config = dict(
    model='image embedding model',
    dataset='coloured fractals of 300 iterated function systems on busy backdrops',
    train_examples=195000,
    image_size=48,
    crop_scale_min=1,
    targets=['colour'],
    norm='rmsnorm',
    norm_position='pre',
    head_dim=32,
    parallel_block=False,
    inner_norm=False,
    depths=[3, 3, 3, 3],
    widths=[64, 128, 256, 512],
    lr_schedule='cosine',
)
Rows from block 3 of a small image embedding model, named by matrix and row number. Rows with one number belong to one neuron. Each number is 128 + 32 x the weight over its row's rms, rounded and kept within 0 to 255. All counts start at 0.
Before each neuron's rows are labels from the 100 images, of 14848, where the neuron reaches its highest value: "responds to" is what is common among them. Only what is clearly more common there than usual is listed. The data: coloured fractals of 300 iterated function systems on busy backdrops.
# fc1: MLP up (model.blocks.3.mlp.fc1.weight, 384x128), inputs 0-127
# fc2: MLP down (model.blocks.3.mlp.fc2.weight, 128x384, transposed), outputs 0-127

responds to: orange
fc1.172 [168 124 196 162 169 116 130 148 128 133 165  78 159 110 133 153  70 131 157 138 148 112  93 137 150 114 153 104  92  64  84  64 172  96 139  58 115  93  97  91  94 104 146  66 146  79  79 105 129 160  95 126 145 125 116 140 167 146 125 133 150 127 166 126 109 135 133 145 121 114  96 175 108 146 157 139 126 106 124 203 102 128 114 167 118 127 189  98 122  84 161 145 156 136  72 171  83  92 159 140 159 167 129 130 174 137 126  77  36 145 138 142 134 113 137  69  73  79  57 111 147  90 140 145 137 116 106 136]
fc2.172 [162 168 188 137 107 147 130  83 184 117  57 103 177 150 142 130 127 125 126 102 167 131 125 184 199 125 145 172 163 115 132 104 144 134 107 133 103 135 122 154 125 139 162 129 164 211 170  81 153 124 130 118 158 178 121 161  79 163 111 119 115  96 182 130  64 151 165 170  98 131 177 128 139 145 142 116 106 176  90 112  99 113 119 181  94  92 183 103  94 113 133 144 107  88 131 129 112  87 100 182 150  88  91 166 111 130 125 198 113 199 100 145  89  82  97 106 103  79  88 136 159 118 162 130 129 133 125 174]

responds to: orange
fc1.7 [124  97  93 116 107  87 170 168 114 120 134 196 160 170  89  49 148  73 117 121 120 128 173 107 106 146 135 116 125 139 139  92 119 141 123 135 113 138 134 119 100 163 144 178  90 136 159 121 137 150 150 166 179 160  84 145 122 168 135  89  66  90 163 144 116 159 127 137  75 213 155 164 146 149 145  88 113 159 127  73 113 126 160  88 191 159  90 114 117 175 128 157 124  77  87 103  73 127 138 124  79 141 164 135 153 151  95 146 128 103 143 213  98 142 153 185  86 188 140 120 109 147 100 147 100 177 167 127]
fc2.7 [133 156 251 144 128 155 135  86  98 106 182 116  94 163 118 137 122 129 136 125 137 186 159 148 109 112  52 135  78  99 135 129 148 164 140 250 137  72 167 149 122  65 143 159  84 121 140 108 139 131 110 133 143 137 136 110 118 132 144 150 130 113 143 150 140 168 115 126 126 106 123  98 144 150 130 125  96  66 120 114 122 130 138 134 125 145 158 107 120 123 138 154 110 126 180 107 144  97  94 163 159 126 148 137 115 108 141  71 201 152 115 117  89 160 101 147 134  95 112 119 230 210 127 151 132 147 190 148]

responds to: yellow; green
fc1.277 [ 90 104 164 123 143 192 134 180 129 144 141 131  90 174  81 132 154 100 167 146  50 114 137  98 112 137 143  52 150 160  88 109  92 193 150 137  99 181  79 167 125  84  90 126 116 121  77 124 115 132 118 148 128  99  76 100 125 160 170 159 157 154  95 106 119 134  68 123  58  82 134 138 165 103 158 136 158  99 155  98 143 134 175 155 107 105 131 123  84  98 177  86 168 129 125 122  88  92 110 133 100 147 138 149  88  98 148 103 155 150 161 118  65 154  95 125 162 102 189  99 108 138  95 103  87 158 189 152]
fc2.277 [123 150 144 105 113 140 103 130  88 121 211 109 104 155 145 156 133 150 135 171 150 187 129 168 108 113  53 134  84 102 127 158 157 137 144 203 117  88 142 148  83  99 128 115  72  49 122 115 160 150 136 124 154 146 167 102  98 154 126 144 146 128 149 173 125 169 135  99 141 109  96  65 154 173 151 147 105  36 131 141 122 137 124 155 177 119 135  88 111  99 167 176 110 142 138 143 138 106 116 155 161 179 123 101  83 115 115  70 169 119  84  84 103 218  96 115 153  95 129 124 111 208 135 142 154 110 135 144]

responds to: red; grey
fc1.339 [ 75  89 193 120 148  87  97  51  89  95 163  98 127 102 154 121 166 111 107 145 132 171 126 118  72 173 103 146 108 173 141 160 136 127 140 216 183  58 119 150 140  87 104 147 135 146 116 152 124 154 113 102 110  72 179 143 157 129 172 133  86 140  94 132 130 137 121  97 149 140  92  85 157 171 131 171 134  66  96 125 164  81 153 105 147 145 116 159 113 143 112 141 175 148 138  97 134 132 100 106 122 124 174 140  85 106 105 133 146 148  72  96 147 169 122 118 156 165  81 105 215 153 157 141 189 118 174 106]
fc2.339 [ 69 126 118 121 159  87  88   5 104 150 184  63 106 109  91 113 170 125 140 177  98 154 154 137  87 120  91  87 100 112 147  99 155  73 119 176 153 157  80  93 128 156 151 124 132  86 135 142 151 155  96 112 174 148  94 139 157 110  95 109 104 138 127 168 104 142 153 124 135 141  96 102  91 129 109 157 118  54 149 112 178 119 163 134  38  92 143  81 114 115 154 172 120 143  83  86 131 133 164 113  95 147 118 161 152 138  92  65 110 150  93 131 144 180 132 122 128 121  76 107 129 181 139 143 152 119 117 104]

responds to: yellow; orange; brown
fc1.202 [107  89 155 126 154  92 109 107 152 165 116 145 118  88 105  68 148  72 134 124 124 158 106  78 107 127 139 119 119 185 189 110 132 116  88 164 175 117 137 120 190 171 144 127  94 155 111 167 170 139 125 157 123  68 122 153 171 101 126  98 161 151  78 142 168 119 156 104 184 146 134 130  83 109  81 145 149 151 144  74 149 127 148  97 129 137  81 176 189 184  78 127 127 123 161  85 180 195 175  89 144 100 140 164 153 168 123 156 100 111 110 122 183 103 191 150 123 174 118  67 168 137 141 165 131 104 144  86]
fc2.202 [177 162 101 154 135 135 142 110 159 129  93  82 122 146 192 163  74 164 147  79 180 111 153 176 162 161 107 168 125  71  78 137  94 139 140 119 114 107 170 104  81 124 152 125 146 157 129 127 101 140 152  94  89 179 178 134 103 105 136 161 115 102 174 112  75 162 114 143 101 101 171 166 156 111 182 121  67 145  88 191 115 130 106 165 117 133 172  82  89  83 160 164  81 109 152 187  68  93 105 129 155 104 111  89 151 146 175 134 122 177 105 145 102 114  95 155  88 109 141 190  97 130 105  87 131 129 126 161]

responds to: black
fc1.217 [165 164 128 132 163 104 111 174 101 163 174  66 140 133 140 157  96 165 151 102 156 163 109 183 135 179 117 142 100  98  99 111  93 104 124 106 135 118 122  67  99 152 157  91 134  80 132 155 118 162 132  91 115 160 121 117 117 118 109 162 127  57 162 146  51 179 148 170 111 106 161 171 140 124 141 157 104  76  86 196  63 102  92 127 113 104 172 104  93 100 167 137  98  98 127 181  93 119 153 139 116 150 125  85 157 141 163 108  89 163  93 171 140 175  96 128  85  93 112 181 128 144 130  76 169  73  83 115]
fc2.217 [148 131  59 109 132 101 117 129 187 154  31  69 151 111 130 128 111 120 126 105 166 110 118 178 156 136 152 165 154  88 108  82 128 107  95  98 134 113 159 117 126 147 163 128 193 242 121 125 130 124 141  95 150 169 127 138 142 128 134 122 114 101 145 145  50 109 162 167 137  93 181 145 111 115 117 144  98 229 103 155 126 130 114 159  76 110 147  87 125 102 112 143 108 118 125 134  92 127 148 134 149  80  88 126 143 162 129 185  83 178 137 165 140  32 129 133  89 109  91 146 132 105 147 114 123 109 114 124]

responds to: yellow
fc1.329 [139 149 119 190 169 105 158  96  90 140 155  77 118 142 166 143  97 158 148 226 102 152  98 163 148 194 163 128 146 131 146 137 169 148  88  97 142 102 159  90 129  86 119 118 132 124 132 107  92 165 164 170 118 163 161 113 101  90 172 117 156 133 136 147  90 122 177 133 123 134 126 130 150 157 138 148 195 100 139 113 151 184 161 184  74 160 116 137 172 110 157 164 149 168 103 145 150 117 156 125 174 104 131 157 126 103 127 120  81 120  73  50 130 115 114  87 167 158 150 181  35 159 100  82 120 100 109 110]
fc2.329 [ 79 126 218 120 142 158 123  57 130 109 167 116  87 114 126 125 141 176 190 110 156 188 191 176 108 161  92 143 103 141  95 138 124 153  96 255 147 108 179 105  91 120 154 146  92 113 139 136 146 134 137 118 127 129 159 114 137 125 159 179 140 130 156 128 161 176  94 100 102 149 102  91 140 150 134 155  91  98 138 127 138  94 136  96 151 103  87 176 102 132 122 185 123 138 165 125 134 119 100 127 201 125 179 116  98 102 122 135 169 149  58 120 120 136 112 170 170 136  80 148 171 179 110 132 118 132 145 110]

responds to: black
fc1.237 [124 139  72 111  78 185 169 172 159  93 108 178 142 152  86 109 153 131  91  99 116 100 105 107 156 125 160 118 150 157 144 171 129 183 135 112  87 157 131 178 153  93  87 177 146 149 140 100 105  83 149 166 107 125  79  98  97 148 152 103 123 165 133  68 138 100 110 112 128 142 113 128 183  50 112  82 177 148 165  96 122 162 131 156 102 180 150 146 108 110  90 106 148 145 136  95 122  90  84 134 142  84 138 138  88 114 124 168 190 112 161  90 105  95 126 123 174 140 187 111  68 102 123 130  80 174 193 180]
fc2.237 [107 142 117 102  92 176 158 113 123  75 157 170 105 165  91 151 164 125 103 161  99 132 117 115 115 101 131 113 149 156 146 192 135 194 157 164  92 166 144 171 131  67  69 187 116  78 134 101 124  95 135 162 129 120 141  75 106 153 135 123 160 174 130  94 186 125 119 101 125 142  64  89 160 118 117  84 151  69 156 109 125 133 125 140 156 189 124 133 128 130 131 120 169 167 157 105 151 110 103 150 144 123 141 142  71  83 108 127 212  95 129  77  95 152 122 126 192 134 166  99  93 131 128 171  72 188 183 158]

responds to: teal; grey
fc1.91 [137 177 123 131 112 144 165 222 106 133 109 131 150 156 176 154  79 134 109 115 156  98  64 147 156  71 124 182 147 125 108 157 144 141 177 138 137 139 130 108 110 128 171 121 160 120 153 121 156 131 130 117 150 168 167 123  76 164 110  79 168 146 155  68 108 114 148 158 161  98 115  81 174 157 107 164 144 167 106 128 100  87  91 135 184 180 155 108 133 123 121 133  78 119 178 147 137 102 113 185 166 153  58 122 136 125 102 151 133 106 149 204 108 142 100  88 126  63 155 176 107 148 190 130 142 166  73 162]
fc2.91 [122 154 183  98 149 130  92  77  81 132 214 100 123 134 124 162 140 135 157 176 138 190 138 196 116 138  78 112  98  98 119 113 127  98 144 165 138 118 127 123 102 109 140  95 119  44 114 122 175 132 114 119 154 145 176 101 120 139 134 137 114 112 145 201 109 158 145 142 113 172 127  88 114 175 140 135 105  33 139 123 117 109 139 148 132  79 137  68 111 132 153 143 114 127  59 124 130 108 134 152  82 199 130 132 106  88 110  73 119 156 100 110 109 206  99 117 142  85  62 128 169 181 125 124 164  93 106 125]

responds to: grey
fc1.89 [148 178 155 133 112 172 181 119 157  86 126 155 165 175 161 168  77 128 105  95 196  85 177 137 176 134 113 158 136  95 124 207  81 157 175 142 107 143 180 155 108 151 127 155 142 119 165 117  90 119 139  85  60 162 128 122  96 131  95 164 171 100 181  86 137 168 110 173  97  95 163 104 147 144 166 113  97 117  72 161  93 110 103 151 200 115 168  97 112 123 180 123  84 123 154 133 115 126  91 164 113 128 114 105 155 171 182 127 146 143 180 163 104 156 131 127 127 126 175 182 132 135 118 114 123 168 116 173]
fc2.89 [ 89  75 137 101 153 120 137 170  96 128 147 163 100 117  91  88 162  91 121 151  84 147  89  94  86 106 146  96 122 190 183 123 146 135  93 113 162 155  98 131 187 120  94 153 130 113 121 160 163  92 113 160 151  79 113 128 171 121 121  95 201 154  84 121 165  99 142 140 152 173 103 108 105 123  77 114 152 111 162  77 122  87 152  84 114 160  79 159 172 187  85  90 180 152  98  92 169 178 157  96  92 101 156 163 130 114  91 121 141  80 142 129 176 117 189 129 168 171  87  80 119 103 143 159 118 135 154  88]

responds to: orange
fc1.190 [105 109 195 188 149 108 138 122 125 134 128 165 107 120 114  76 143 122 142  78 115 146 155  88 123 159 139 108 112 166 167 151  77 133  97 182 161  83 167 106 166 142 142 150  87 141  90 149  98 150 164 194  89  73 111 110 143  88 160 133 162 153  74 126 176 154 106  71 157 151 127 172  88 125  92 154 141 111 171 115 152 174 174  83  91 192 112 190 150 162  97 134 145 142 189 111 156 172 149 108 183 108 180 120 139 152 133 107 140  92 109 131 170 125 163 170 145 179 164 108 186 141 121 143 112 145 159 103]
fc2.190 [165 167 100 159 149 137 136 137 130 133 118  66 132 144 165 141  84 162 154  87 175  85 168 178 157 160 116 154 118  79  89 119  92 116 158  97 103 116 123  81  96 128 168 112 167 126 125 128 101 134 120  93 110 177 119 138 118  84 147 160 128  89 160 134  63 167 107 185  91  99 184 190 140 108 175 122  76 110  91 175 113 114 103 158 111 106 172  85  81  95 165 134  91 110 116 171  72  88 111 129  66 123 113 105 168 139 171 100 111 171 141 183  91 147  91 150  79  96 121 173 164 125 108  73 149 139 126 163]

responds to: blue
fc1.332 [173 122 140 138 128  69  94 134 149 191 163 155 159  83 124 101 131  85  79 133 153 146  64 142 153 112 150 145 122 130 152  83 177  72  68 134 168  88 184 154 179 175 166  83 147 143 163 111 154 181 105 112 123 122 165 189 123 137  89  89 158 109 143 124 134 107 176 156 185 108 168 111 116 109  85 166 134 141 108 127 120 122 128 149 138 106 178 122 159 135  91  57 133  96 156 117 138 165 170 135 195 171 120 146 117 175 112 119  96 117 156 135 177 128 191  95 116  93 140 107 139 136 173 178 165  77 121 111]
fc2.332 [148  98 157 118 137  69  72 118 151 166 136 143 140  89 124  99 115  93  99 130 142 165  69  97 127  76 115 148 118 150 167  87 151  76  82 163 177 134 163 133 161 193 155 104 122 189 163 138 182 167  66 106 105 104 125 174 135 137  68  74 157 109 125 138 145  94 168 143 190 124 122 105 101 130  98 176 137 185 115 102  99  98 116 121 135 119 126 140 162 161  78  93 107  79 171 106 156 185 181 117 138 130 108 157 151 197 103 147  85 100 134 140 165 108 172 105 106 141  99 108 128 140 174 164 138  88 101  92]

responds to: yellow
fc1.351 [170 116 134  84  98  94  91 122 164 155 137 153 164 108 142 111 104  81  68 111 179 128  87 115 152  72 153 185 150 129 163 100 165  92 107 148 138 109 161 170 165 184 173 113 128 147 189 121 163 152  71  91 118 105 160 154 101 161  93  77 169 106 151 145 131  73 180 142 168  94 159  89 121 122  85 157 134 149  94 125 104  85  80 132 169 119 133 124 158 145  98  90  92  67 176 100 150 162 159 155 141 129  87 170 152 185 101 141  84 127 191 172 137 123 167 104  97 141 116 123 136 145 176 152 150 119  88 109]
fc2.351 [108 144  99 154 130 165 182 156  95 108 125 105  90 151 117 155 141 167 173 137  93 110 177 150 114 170 128  98 112 116  90 145  89 161 163 103  90 161  78 111  82  73  88 141 135  88  79 133  72  94 184 160 155 141 107  91 130 123 184 181  77 142 127 112 111 171  75 125  77 136 100 156 138 141 164  95 131  74 157 145 147 180 160 132  79 127 130 109 102  93 178 166 158 189  80 154 112  80  88 120  88 126 149 101 112  70 164 115 162 149  89 101 104 158  89 159 160 116 137 145  89 119  73  99 118 149 153 149]

responds to: yellow; brown
fc1.77 [170 149  91 141 177 124  81 145 118 121 109 135 150  73 115 130 112 138 103 155 109  98 166 119 111 173 139 205 105 108 121 127 136 117  95 139 141 131 182 146 129 200 158  83 152 134 128 103 111 126 129 111  70 122 127 120 133 121  89 106 173  95 165 122 118 143  79 178 159 138 129 120  92  72 146 187 105 187  91  82  87  72 133  69 189 125  92 167 164 124 107  96 113  81 124 123 182 174 177  88  92 132 151 145 129 186 135 170  66 124 129 138 175 106 111 113 162 101 139 137 134 172  64 111 104  88 140  72]
fc2.77 [143 151 147 105 136 145 137 164  90 125 205 148 106 159 145 188 119 139 121 143 157 172 136 146 109 133 111 125 121  96 106 155 117 157 132 183 113 173 166 152  94 122 132 133 109  51 145 140 135 123 146 102 115 150 170  93 103 157 129 179 147 149 150 114 153 178 107  67 116 125  82  67 138 159 189 118 147   7 117 150 136 111 117 135 157 136 146 128 104 131 196 180  89 124 165 179 162  99 102 149 191 165 141 122 105 129 137  92 168 115  90  71  95 222 103 135 135 136 139 135 105 151 106 151 131 174 136 152]

responds to: brown
fc1.207 [ 97 121 137 132  96 146  92  99 109 168 153 134  84  90 167 110  68 114 110  80 110 172 145  50  87  84 145 149 115  90 179 109  94 125 170 165 143 100 151 181 157 167 138 135 160 123 167 130 125 106 163  93 134  54 138 138 133 124  74  91 146 100 106 146 160 165 178 126 140 138 168 120 105 117 129 114 125 141  91  69  64 153 161 122  83 129 137 175 145  91 159 141 129 125 102 109 138 154 140 112  60 126 141 195 160 109 165 142  97 189 157 155 175 168 179 158 126 138 106 167 163 111 169 109 107  76  92  85]
fc2.207 [143 118 235 107 157 124 124  59 156 141 156 138  77 109 151 125 105 146 108  77 180 161 128 117 131 127  46 174  75 127 109 122 102 158  81 213 173 102 197 115 118 143 153 147  89 151 145 141 148 125 100 125 125 133 126 146 123  94 128 142 189 114 145  99 136 173 131 112 139 154 132 111 103 113 163 138  51 100 121 159 138  59 122  99 202 144 116 126 141 138 134 159 101 119 199 147 116 127 132  94 131 135 156 123 137 165 136  98 140 113 104 162 129 127 129 155 122 160  92 171 174 218 131 108 134 146 156  84]

responds to: blue
fc1.357 [121 161  84 162 128 150 170 114 154 146  76  93 133 138 160 168 144 138 186 122 172  84 182 145 110 169 100 124 111 112  82 198 110 160 163 142 121  89 116 135  89 100 114 168  98 118  78 126 115  83 160  97  88 132 158  82 130 122 203 181 109 134 120 129  87 151 126 133  87 114 152 149 128 115 136  77  92 126  96 157 121 167 138 158 147 153 159  91  79  70 174 197  67 166 109 154  88 137 111 120 131  81 128  83 151 111 157 146 130 174 101 142  93 102 130 188  81 136 146 169 152 117  65 131  92 134 178 137]
fc2.357 [137 107 106 123 125  77  73  85 118 165 122  82 145  97 158 162 121 138 111 164 132 159  76 166 129  88 164 136 141 113 155  89 171  69 125  91 158 134  85 119 143 172 145  92 152 136 152 127 184 139 112 103 193 143 139 155 150 145  87  79  98  99 151 191  77  83 169 166 180 131 140 148 130 154 106 171  70 175 108 120  95 152 130 156 109  81 140  77 147  71 105  92 144 119 101 124 115 179 185 125  81 155  91 146 127 147 113 146  89 199 140 150 144 100 167  98 122  97 117 132  98 135 154 105 165  66  78 103]

responds to: grey; dense; black
fc1.53 [ 88 121 135  90 106 132  58 102  81 166 135  47 131 145 179 175 136  99 130 175 106 133 152 125  78  72 116 113 119  98 113 117 161 120 112 167 117  82  81 162 143 106 150 104  99 129 171 130 177 106 105 113 163  97 137 180 134 129 119  88  72 124 132 126  95 109 192 111 143 172  96 104  81 178 152 138 114  86 147 104 141 179 196 148 122  59  93 123 181 108 160 133 119  92 111  86 145 132 125 119 116 117 136 159  95 155 131  86 153 120 135 108 163 103 163  52 156 126 146  83 105 169 120 188 149  89  72 127]
fc2.53 [143 127 215 185 144 115  97 141 100 166 234 138  87 111 136 138 115 102 144 124 126 209 104 124  98 123  57 112  77 109 141 109 130 119  94 222 172  94 166 121 119 140 168 104  71  68 127 163 149 194 128 151 107 134 137 163 127 121 125 144 166 115 128 162 139 154 124 112 168 108 143 135 126 161 141 165  89  46 120 146 114 121 143 111 105 130 142 139 127 112 161 151 106 109 134 160 122 126 135 102 141 175 139 113 117 171 161  54 130 128 103 120 142 188 135 129 128 136 145 132 136 230 130 127 155  99 141 121]

responds to: yellow
fc1.317 [138 168  79 102 112 162 166 162 125 111 116  98 128 141 136 172 141 182 120 176  97 116 166 164 116 131 126 123 116  66  74 138 111 140 172  63  81 174  76 105  86 102  99 139 171 103 104 102  83  96 123 109 169 189 107  97 110 148 130 148  69 144 166 121  76 145 113 171  86 148 106 138 142 141 168  95 118 121 117 157 121 114 114 162 134 102 171  49  70  72 152 136 152 153  54 160  88  82  88 167  80 128 121 135 114  73 137 117 130 130 136 108  90 137  79 112 151  68 102 170  89 119 103 112 124 155 140 141]
fc2.317 [153 170 109 180 135 145 162 104 153 114  92  80 105 159 176 135  88 170 163  78 157  77 182 169 153 172 116 154 129  84  73 140  77 147 156 112 103 120 152  96  80 104 143 127 144 164 109 126  89 116 163 113  96 170 129 124  99  94 164 179 128 125 166 106  85 171  93 129  81 108 159 187 149 133 184 105  88 144 108 185 151 145 115 155 114 138 165  97  76  94 158 154  93 138 131 184  70  78 101 132 129 104 139  89 161 131 182 125 137 161 114 154  89 116  83 166 107 113 135 183 119 113  90  71 131 149 146 168]

responds to: orange; brown; yellow
fc1.46 [101  85 149 134 157  92 124 130 141 163 128 155 103  91 106  84 149  85 117  85 124 145 108  96 106 118 130 128 125 175 193 132 139 129  79 191 168  99 181 112 195 162 145 128 104 137 126 181 156 166 123 147  98  72 130 151 168 115 131 107 172 135  82 134 174 109 133  96 183 145 139 133  99 109  82 176 160 138 145  76 147 104 148 101 112 146  79 167 183 183  90 116 112 109 190  80 173 174 162  96 186 106 161 153 171 175 117 131 124 106 117 117 184 115 168 145 126 182 120  71 129 152 153 168 130 107 137  80]
fc2.46 [167 178 101 143 128 154 133 108 152 105  96  74 130 162 183 165  92 164 158 120 169 100 154 186 163 154 123 149 133  67  74 132 108 129 165  92  92 131 115 100  78 117 142 124 168 158 121 111 101 126 140 101 137 187 140 127  96 108 132 154 100 103 179 115  70 159 122 157  91 112 157 174 156 129 180 106  74 150  97 187 115 137 109 166 101 109 176  67  76  77 164 153  98 121 102 184  73  75 100 146  90 115 114 106 130 126 163 135 129 175  98 126  82 113  83 136  97  92 123 186 104 115 110  76 136 132 121 174]

responds to: black; grey; dense
fc1.303 [ 79 116  52 116 153 122 105 187 138 153 128 147 130  80 106 105 146 133 137 182 109 139 104 109 104 132 138 101 127 140 165  79 107  87  89  64 151 181  73 115 157 123 128 131 145 128  72 169 117 114 119 142 196  82  99  98 175 152 151 143  81 139 104 145 113  98 145 139 142 185  76 118  86 154  94 134 191 123 151  94 173 109 170  86  70 118  78 123 133 163  88 103 166 154  92  87 174 118 165 105  80 114 158 157 119 120  88 156 139  98 112  81 134 106 157  94 170 115  77  99  68 106 119 135 132 144 162  84]
fc2.303 [ 69 100 142 144 136 154 114 111  92 134 160 139 103 117  97 120 163 128 150 192  56 126 119  84  65 122 116  64 108 155 146 116 125 109 133 128 118 171  26 107 126 127  85 138  78  74 110 152 126 102 135 158 142  90 108 118 168 118 128 138  50 161  72 136 137 133 103 116 105 140  85 127 109 127  99 132 117  79 162  75 154 162 198  97  53  99  96 148 126 109 132 118 176 163  62 114 133 117 119  78  77 158 150 120 102  49 118 105 160 110  99 102 135 160 110 142 174 152 157  92 111 122 104 113 136 128 133 100]

responds to: yellow
fc1.352 [104 134 117 147 169 172 158 137 108 102 119  91 100 147 120 175 164 162 161 168  85 110 162 129  92 162 117  86  94 103 101 124  93 156 149 102 115 167  61  89  74  92  96 144 111 118  93 143  99 101 173 158 132 147  95 110 169 105 183 174  55 149 111 148 111 171  74 102  87 148 110 150 121 156 153 111 125 106 161 137 155 192 184 126  97 132 101 106  95  95 172 165 144 183  78 168 122  81 102  99 101 132 153 102  89  70 158 126 171 151  82  82  98 119  91 160 164 116 163 150 115 137  84  85 116 157 163 127]
fc2.352 [125 152 101 153 122 181 174 139 122  88 106 109  92 164 130 158 139 168 158 111 118  98 171 151 122 172 130 110 134 108  94 161  88 170 168  94  88 167 117 131  74  72  88 174 119  90 105 115  88  77 173 140 129 159 127  70 121 123 168 169 108 139 145 101 118 181  87 126  80 127 119 141 166 107 167  70  92  76 140 164 140 170 144 134 116 145 137 103  89 100 196 179 126 174  94 163 104  78  84 138 122 105 145  92 114  72 157 123 170 140  91 116  87 148  90 164 148 117 153 157  76 103  88 103  95 173 169 164]

responds to: blue
fc1.355 [ 99  97 128 103 113  88  81 120 124 160 163 135 159 101 117 104 157 102 134 200  98 157  80 111 113 111 140  97 144 161 178  74 176  91 105 143 155 110 132 140 174 141 129  76 142 116 145 112 163 146 119 155 179  88 142 183 149 171  85  78 119 165 105 173 136  96 171  96 188 157 104  82 105 128  89 147 168 136 152  95 114 107 135 141  99 102  98 129 183 176 102 109 157 121 128  79 181 154 185 119 158 149 134 155  73 135  94 150  88 134 109  68 142 105 158  80 162 155  96  66 109 120 154 172 154  61 113 104]
fc2.355 [138 103 107  76 140  70  72 115 112 175 126  95 161  94 131 123 121  98 108 152 143 159  64 153 124 100 114 140 125 119 165  59 170  73  89 141 167 119 115 113 153 171 165  97 156 150 149 138 194 164  80 102 162 126 141 161 150 130  89  79 147  90 129 181  86  98 190 172 194 137 149 116 108 126  95 178 104 152 108 120 102  88 122 136 124  88 128  98 154 140  95 100 119 101 118 113 133 176 193 126  53 142 101 155 155 166  93 128  87 159 125 144 157 117 169 103 100 116  90 120 150 153 178 138 167  73  93  95]

responds to: brown
fc1.52 [ 88  86 182 133 159  89  68 117 120 167 126 116 104  87 124  96 126 100 151 106 149 147 134 114 112 123 125 127 107 163 150  88 108  81  88 139 175  82 122  91 166 202 166  93  85 113 113 172 163 159 119 141 145  92 136 181 182 103 131 114 167 133  90 176 127 153 161 103 189 145 168 136  67 141 119 172 121 110 149 112 168 106 156  79 124 111  77 167 169 187 107 139 106 125 163 108 148 180 185 101 115 148 152 151 170 172 131  97  57 117 116 173 182 141 171 141 108 170 107 126 150 159 132 116 150  90 120  78]
fc2.52 [148 152 136 165 123 147 170 126 129 114 165 152  64 144 153 178 107 156 137  94 147 114 161 143 123 154  99 140 123 115  97 179  78 179 150 172 114 143 173 140  89  97 107 158 101  82 105 137  83 125 190 133  93 146 146  91 105 116 152 167 145 159 138  79 152 178  76  76  90  93 115 144 172 138 177 110 102  57 129 163 145 173 127 127 150 180 139 131  94  84 174 168 109 149 177 175 103  93  84 121 182 111 142 100 127 128 171 101 172 116  92 106 109 175  93 168 132 131 167 158  91 145  84 126  92 172 181 156]

responds to: brown
fc1.361 [128 144  69  92  95 170 151 167 135  80 135 112 176 154 135 147 136 159 152 129 117  98 150 182 141 141 125 106 141  84  87 120 120 143 153  58  93 183  87 149 106  77  98 142 170 130 110  89  96 101 126 134 184 158  91  85 119 160 125 145  77 147 168 116 101 133 149 174  68 177  84 117 123 150 150  75 136 113 142 149 124 113 122 165 106 116 157  79  77  98 142 138 179 144  50 158 101  75 112 175  98 127 134 139  97  70 138 148 131 129 122 111  83 137  81 120 169  74  68 173  75 101 139  92 116 162 100 147]
fc2.361 [182 168 106 178 113 154 153 122 154 109  99 112 104 161 186 151  71 160 152  75 185 102 148 171 162 152 117 187 140  77  73 152  91 160 140 117  98 104 183 124  94 114 130 147 144 149 126 113 106 114 160 106  98 177 170 125  80 118 143 149 129 126 184  89 100 162 104 122 104 111 156 161 165 101 174  91  72 135  94 190 130 124  94 170 130 158 180  99  93  86 147 160  89 117 167 182  78  94  97 149 160 102 121  91 147 144 182 147 142 144 123 141  85 120  99 148 101 103 154 195 103 115 106  87 113 145 146 159]

responds to: black; orange
fc1.213 [118 140 193 163 115 163 167 135 127 137 169 218 135 150  98 101 145  98 106 122  92 138  93  67 110  66 114 152 121 153 187 155 121 158 136 134 136 101 138 162 197 127  93 123 110 118 163 131 139 130 137 155 110 133 115 118  73 151 108  87 130 130 112  79 204  95  81 147 145  93 125 117 143 132 106 137 201  92 166 105 149 128 114 135 109 156 130 154 157 156 130  69 167 132 170 118 193 118 131 130 185 120 118 136 116 152 136 125 170  73 215 100 104 140 110  89 167 141 194 100 160 115 112 203 130 140 172 126]
fc2.213 [120 168 167 141 126 168 116 117  80  99 218  98 126 166 122 172 158 149 113 193 116 171 127 174 134 117  93 115 115 110 131 141 142 136 165 169 108 140  84 137 131  85 117 130 129  41 135 105 166 129 139 135 118 150 140  78 102 147 124 131 100 124 155 143 101 144 145 121 129 125 105 109 150 147 129 118 106  21 137 111 100 138 136 179 115  93 175  73  93 119 147 139 145 166 105 120 162  90 118 176  87 163 117 144  87  83 111  62 174 153 124  59  80 212  99 115 165  59 143 112 142 165 128 138 143 127 148 159]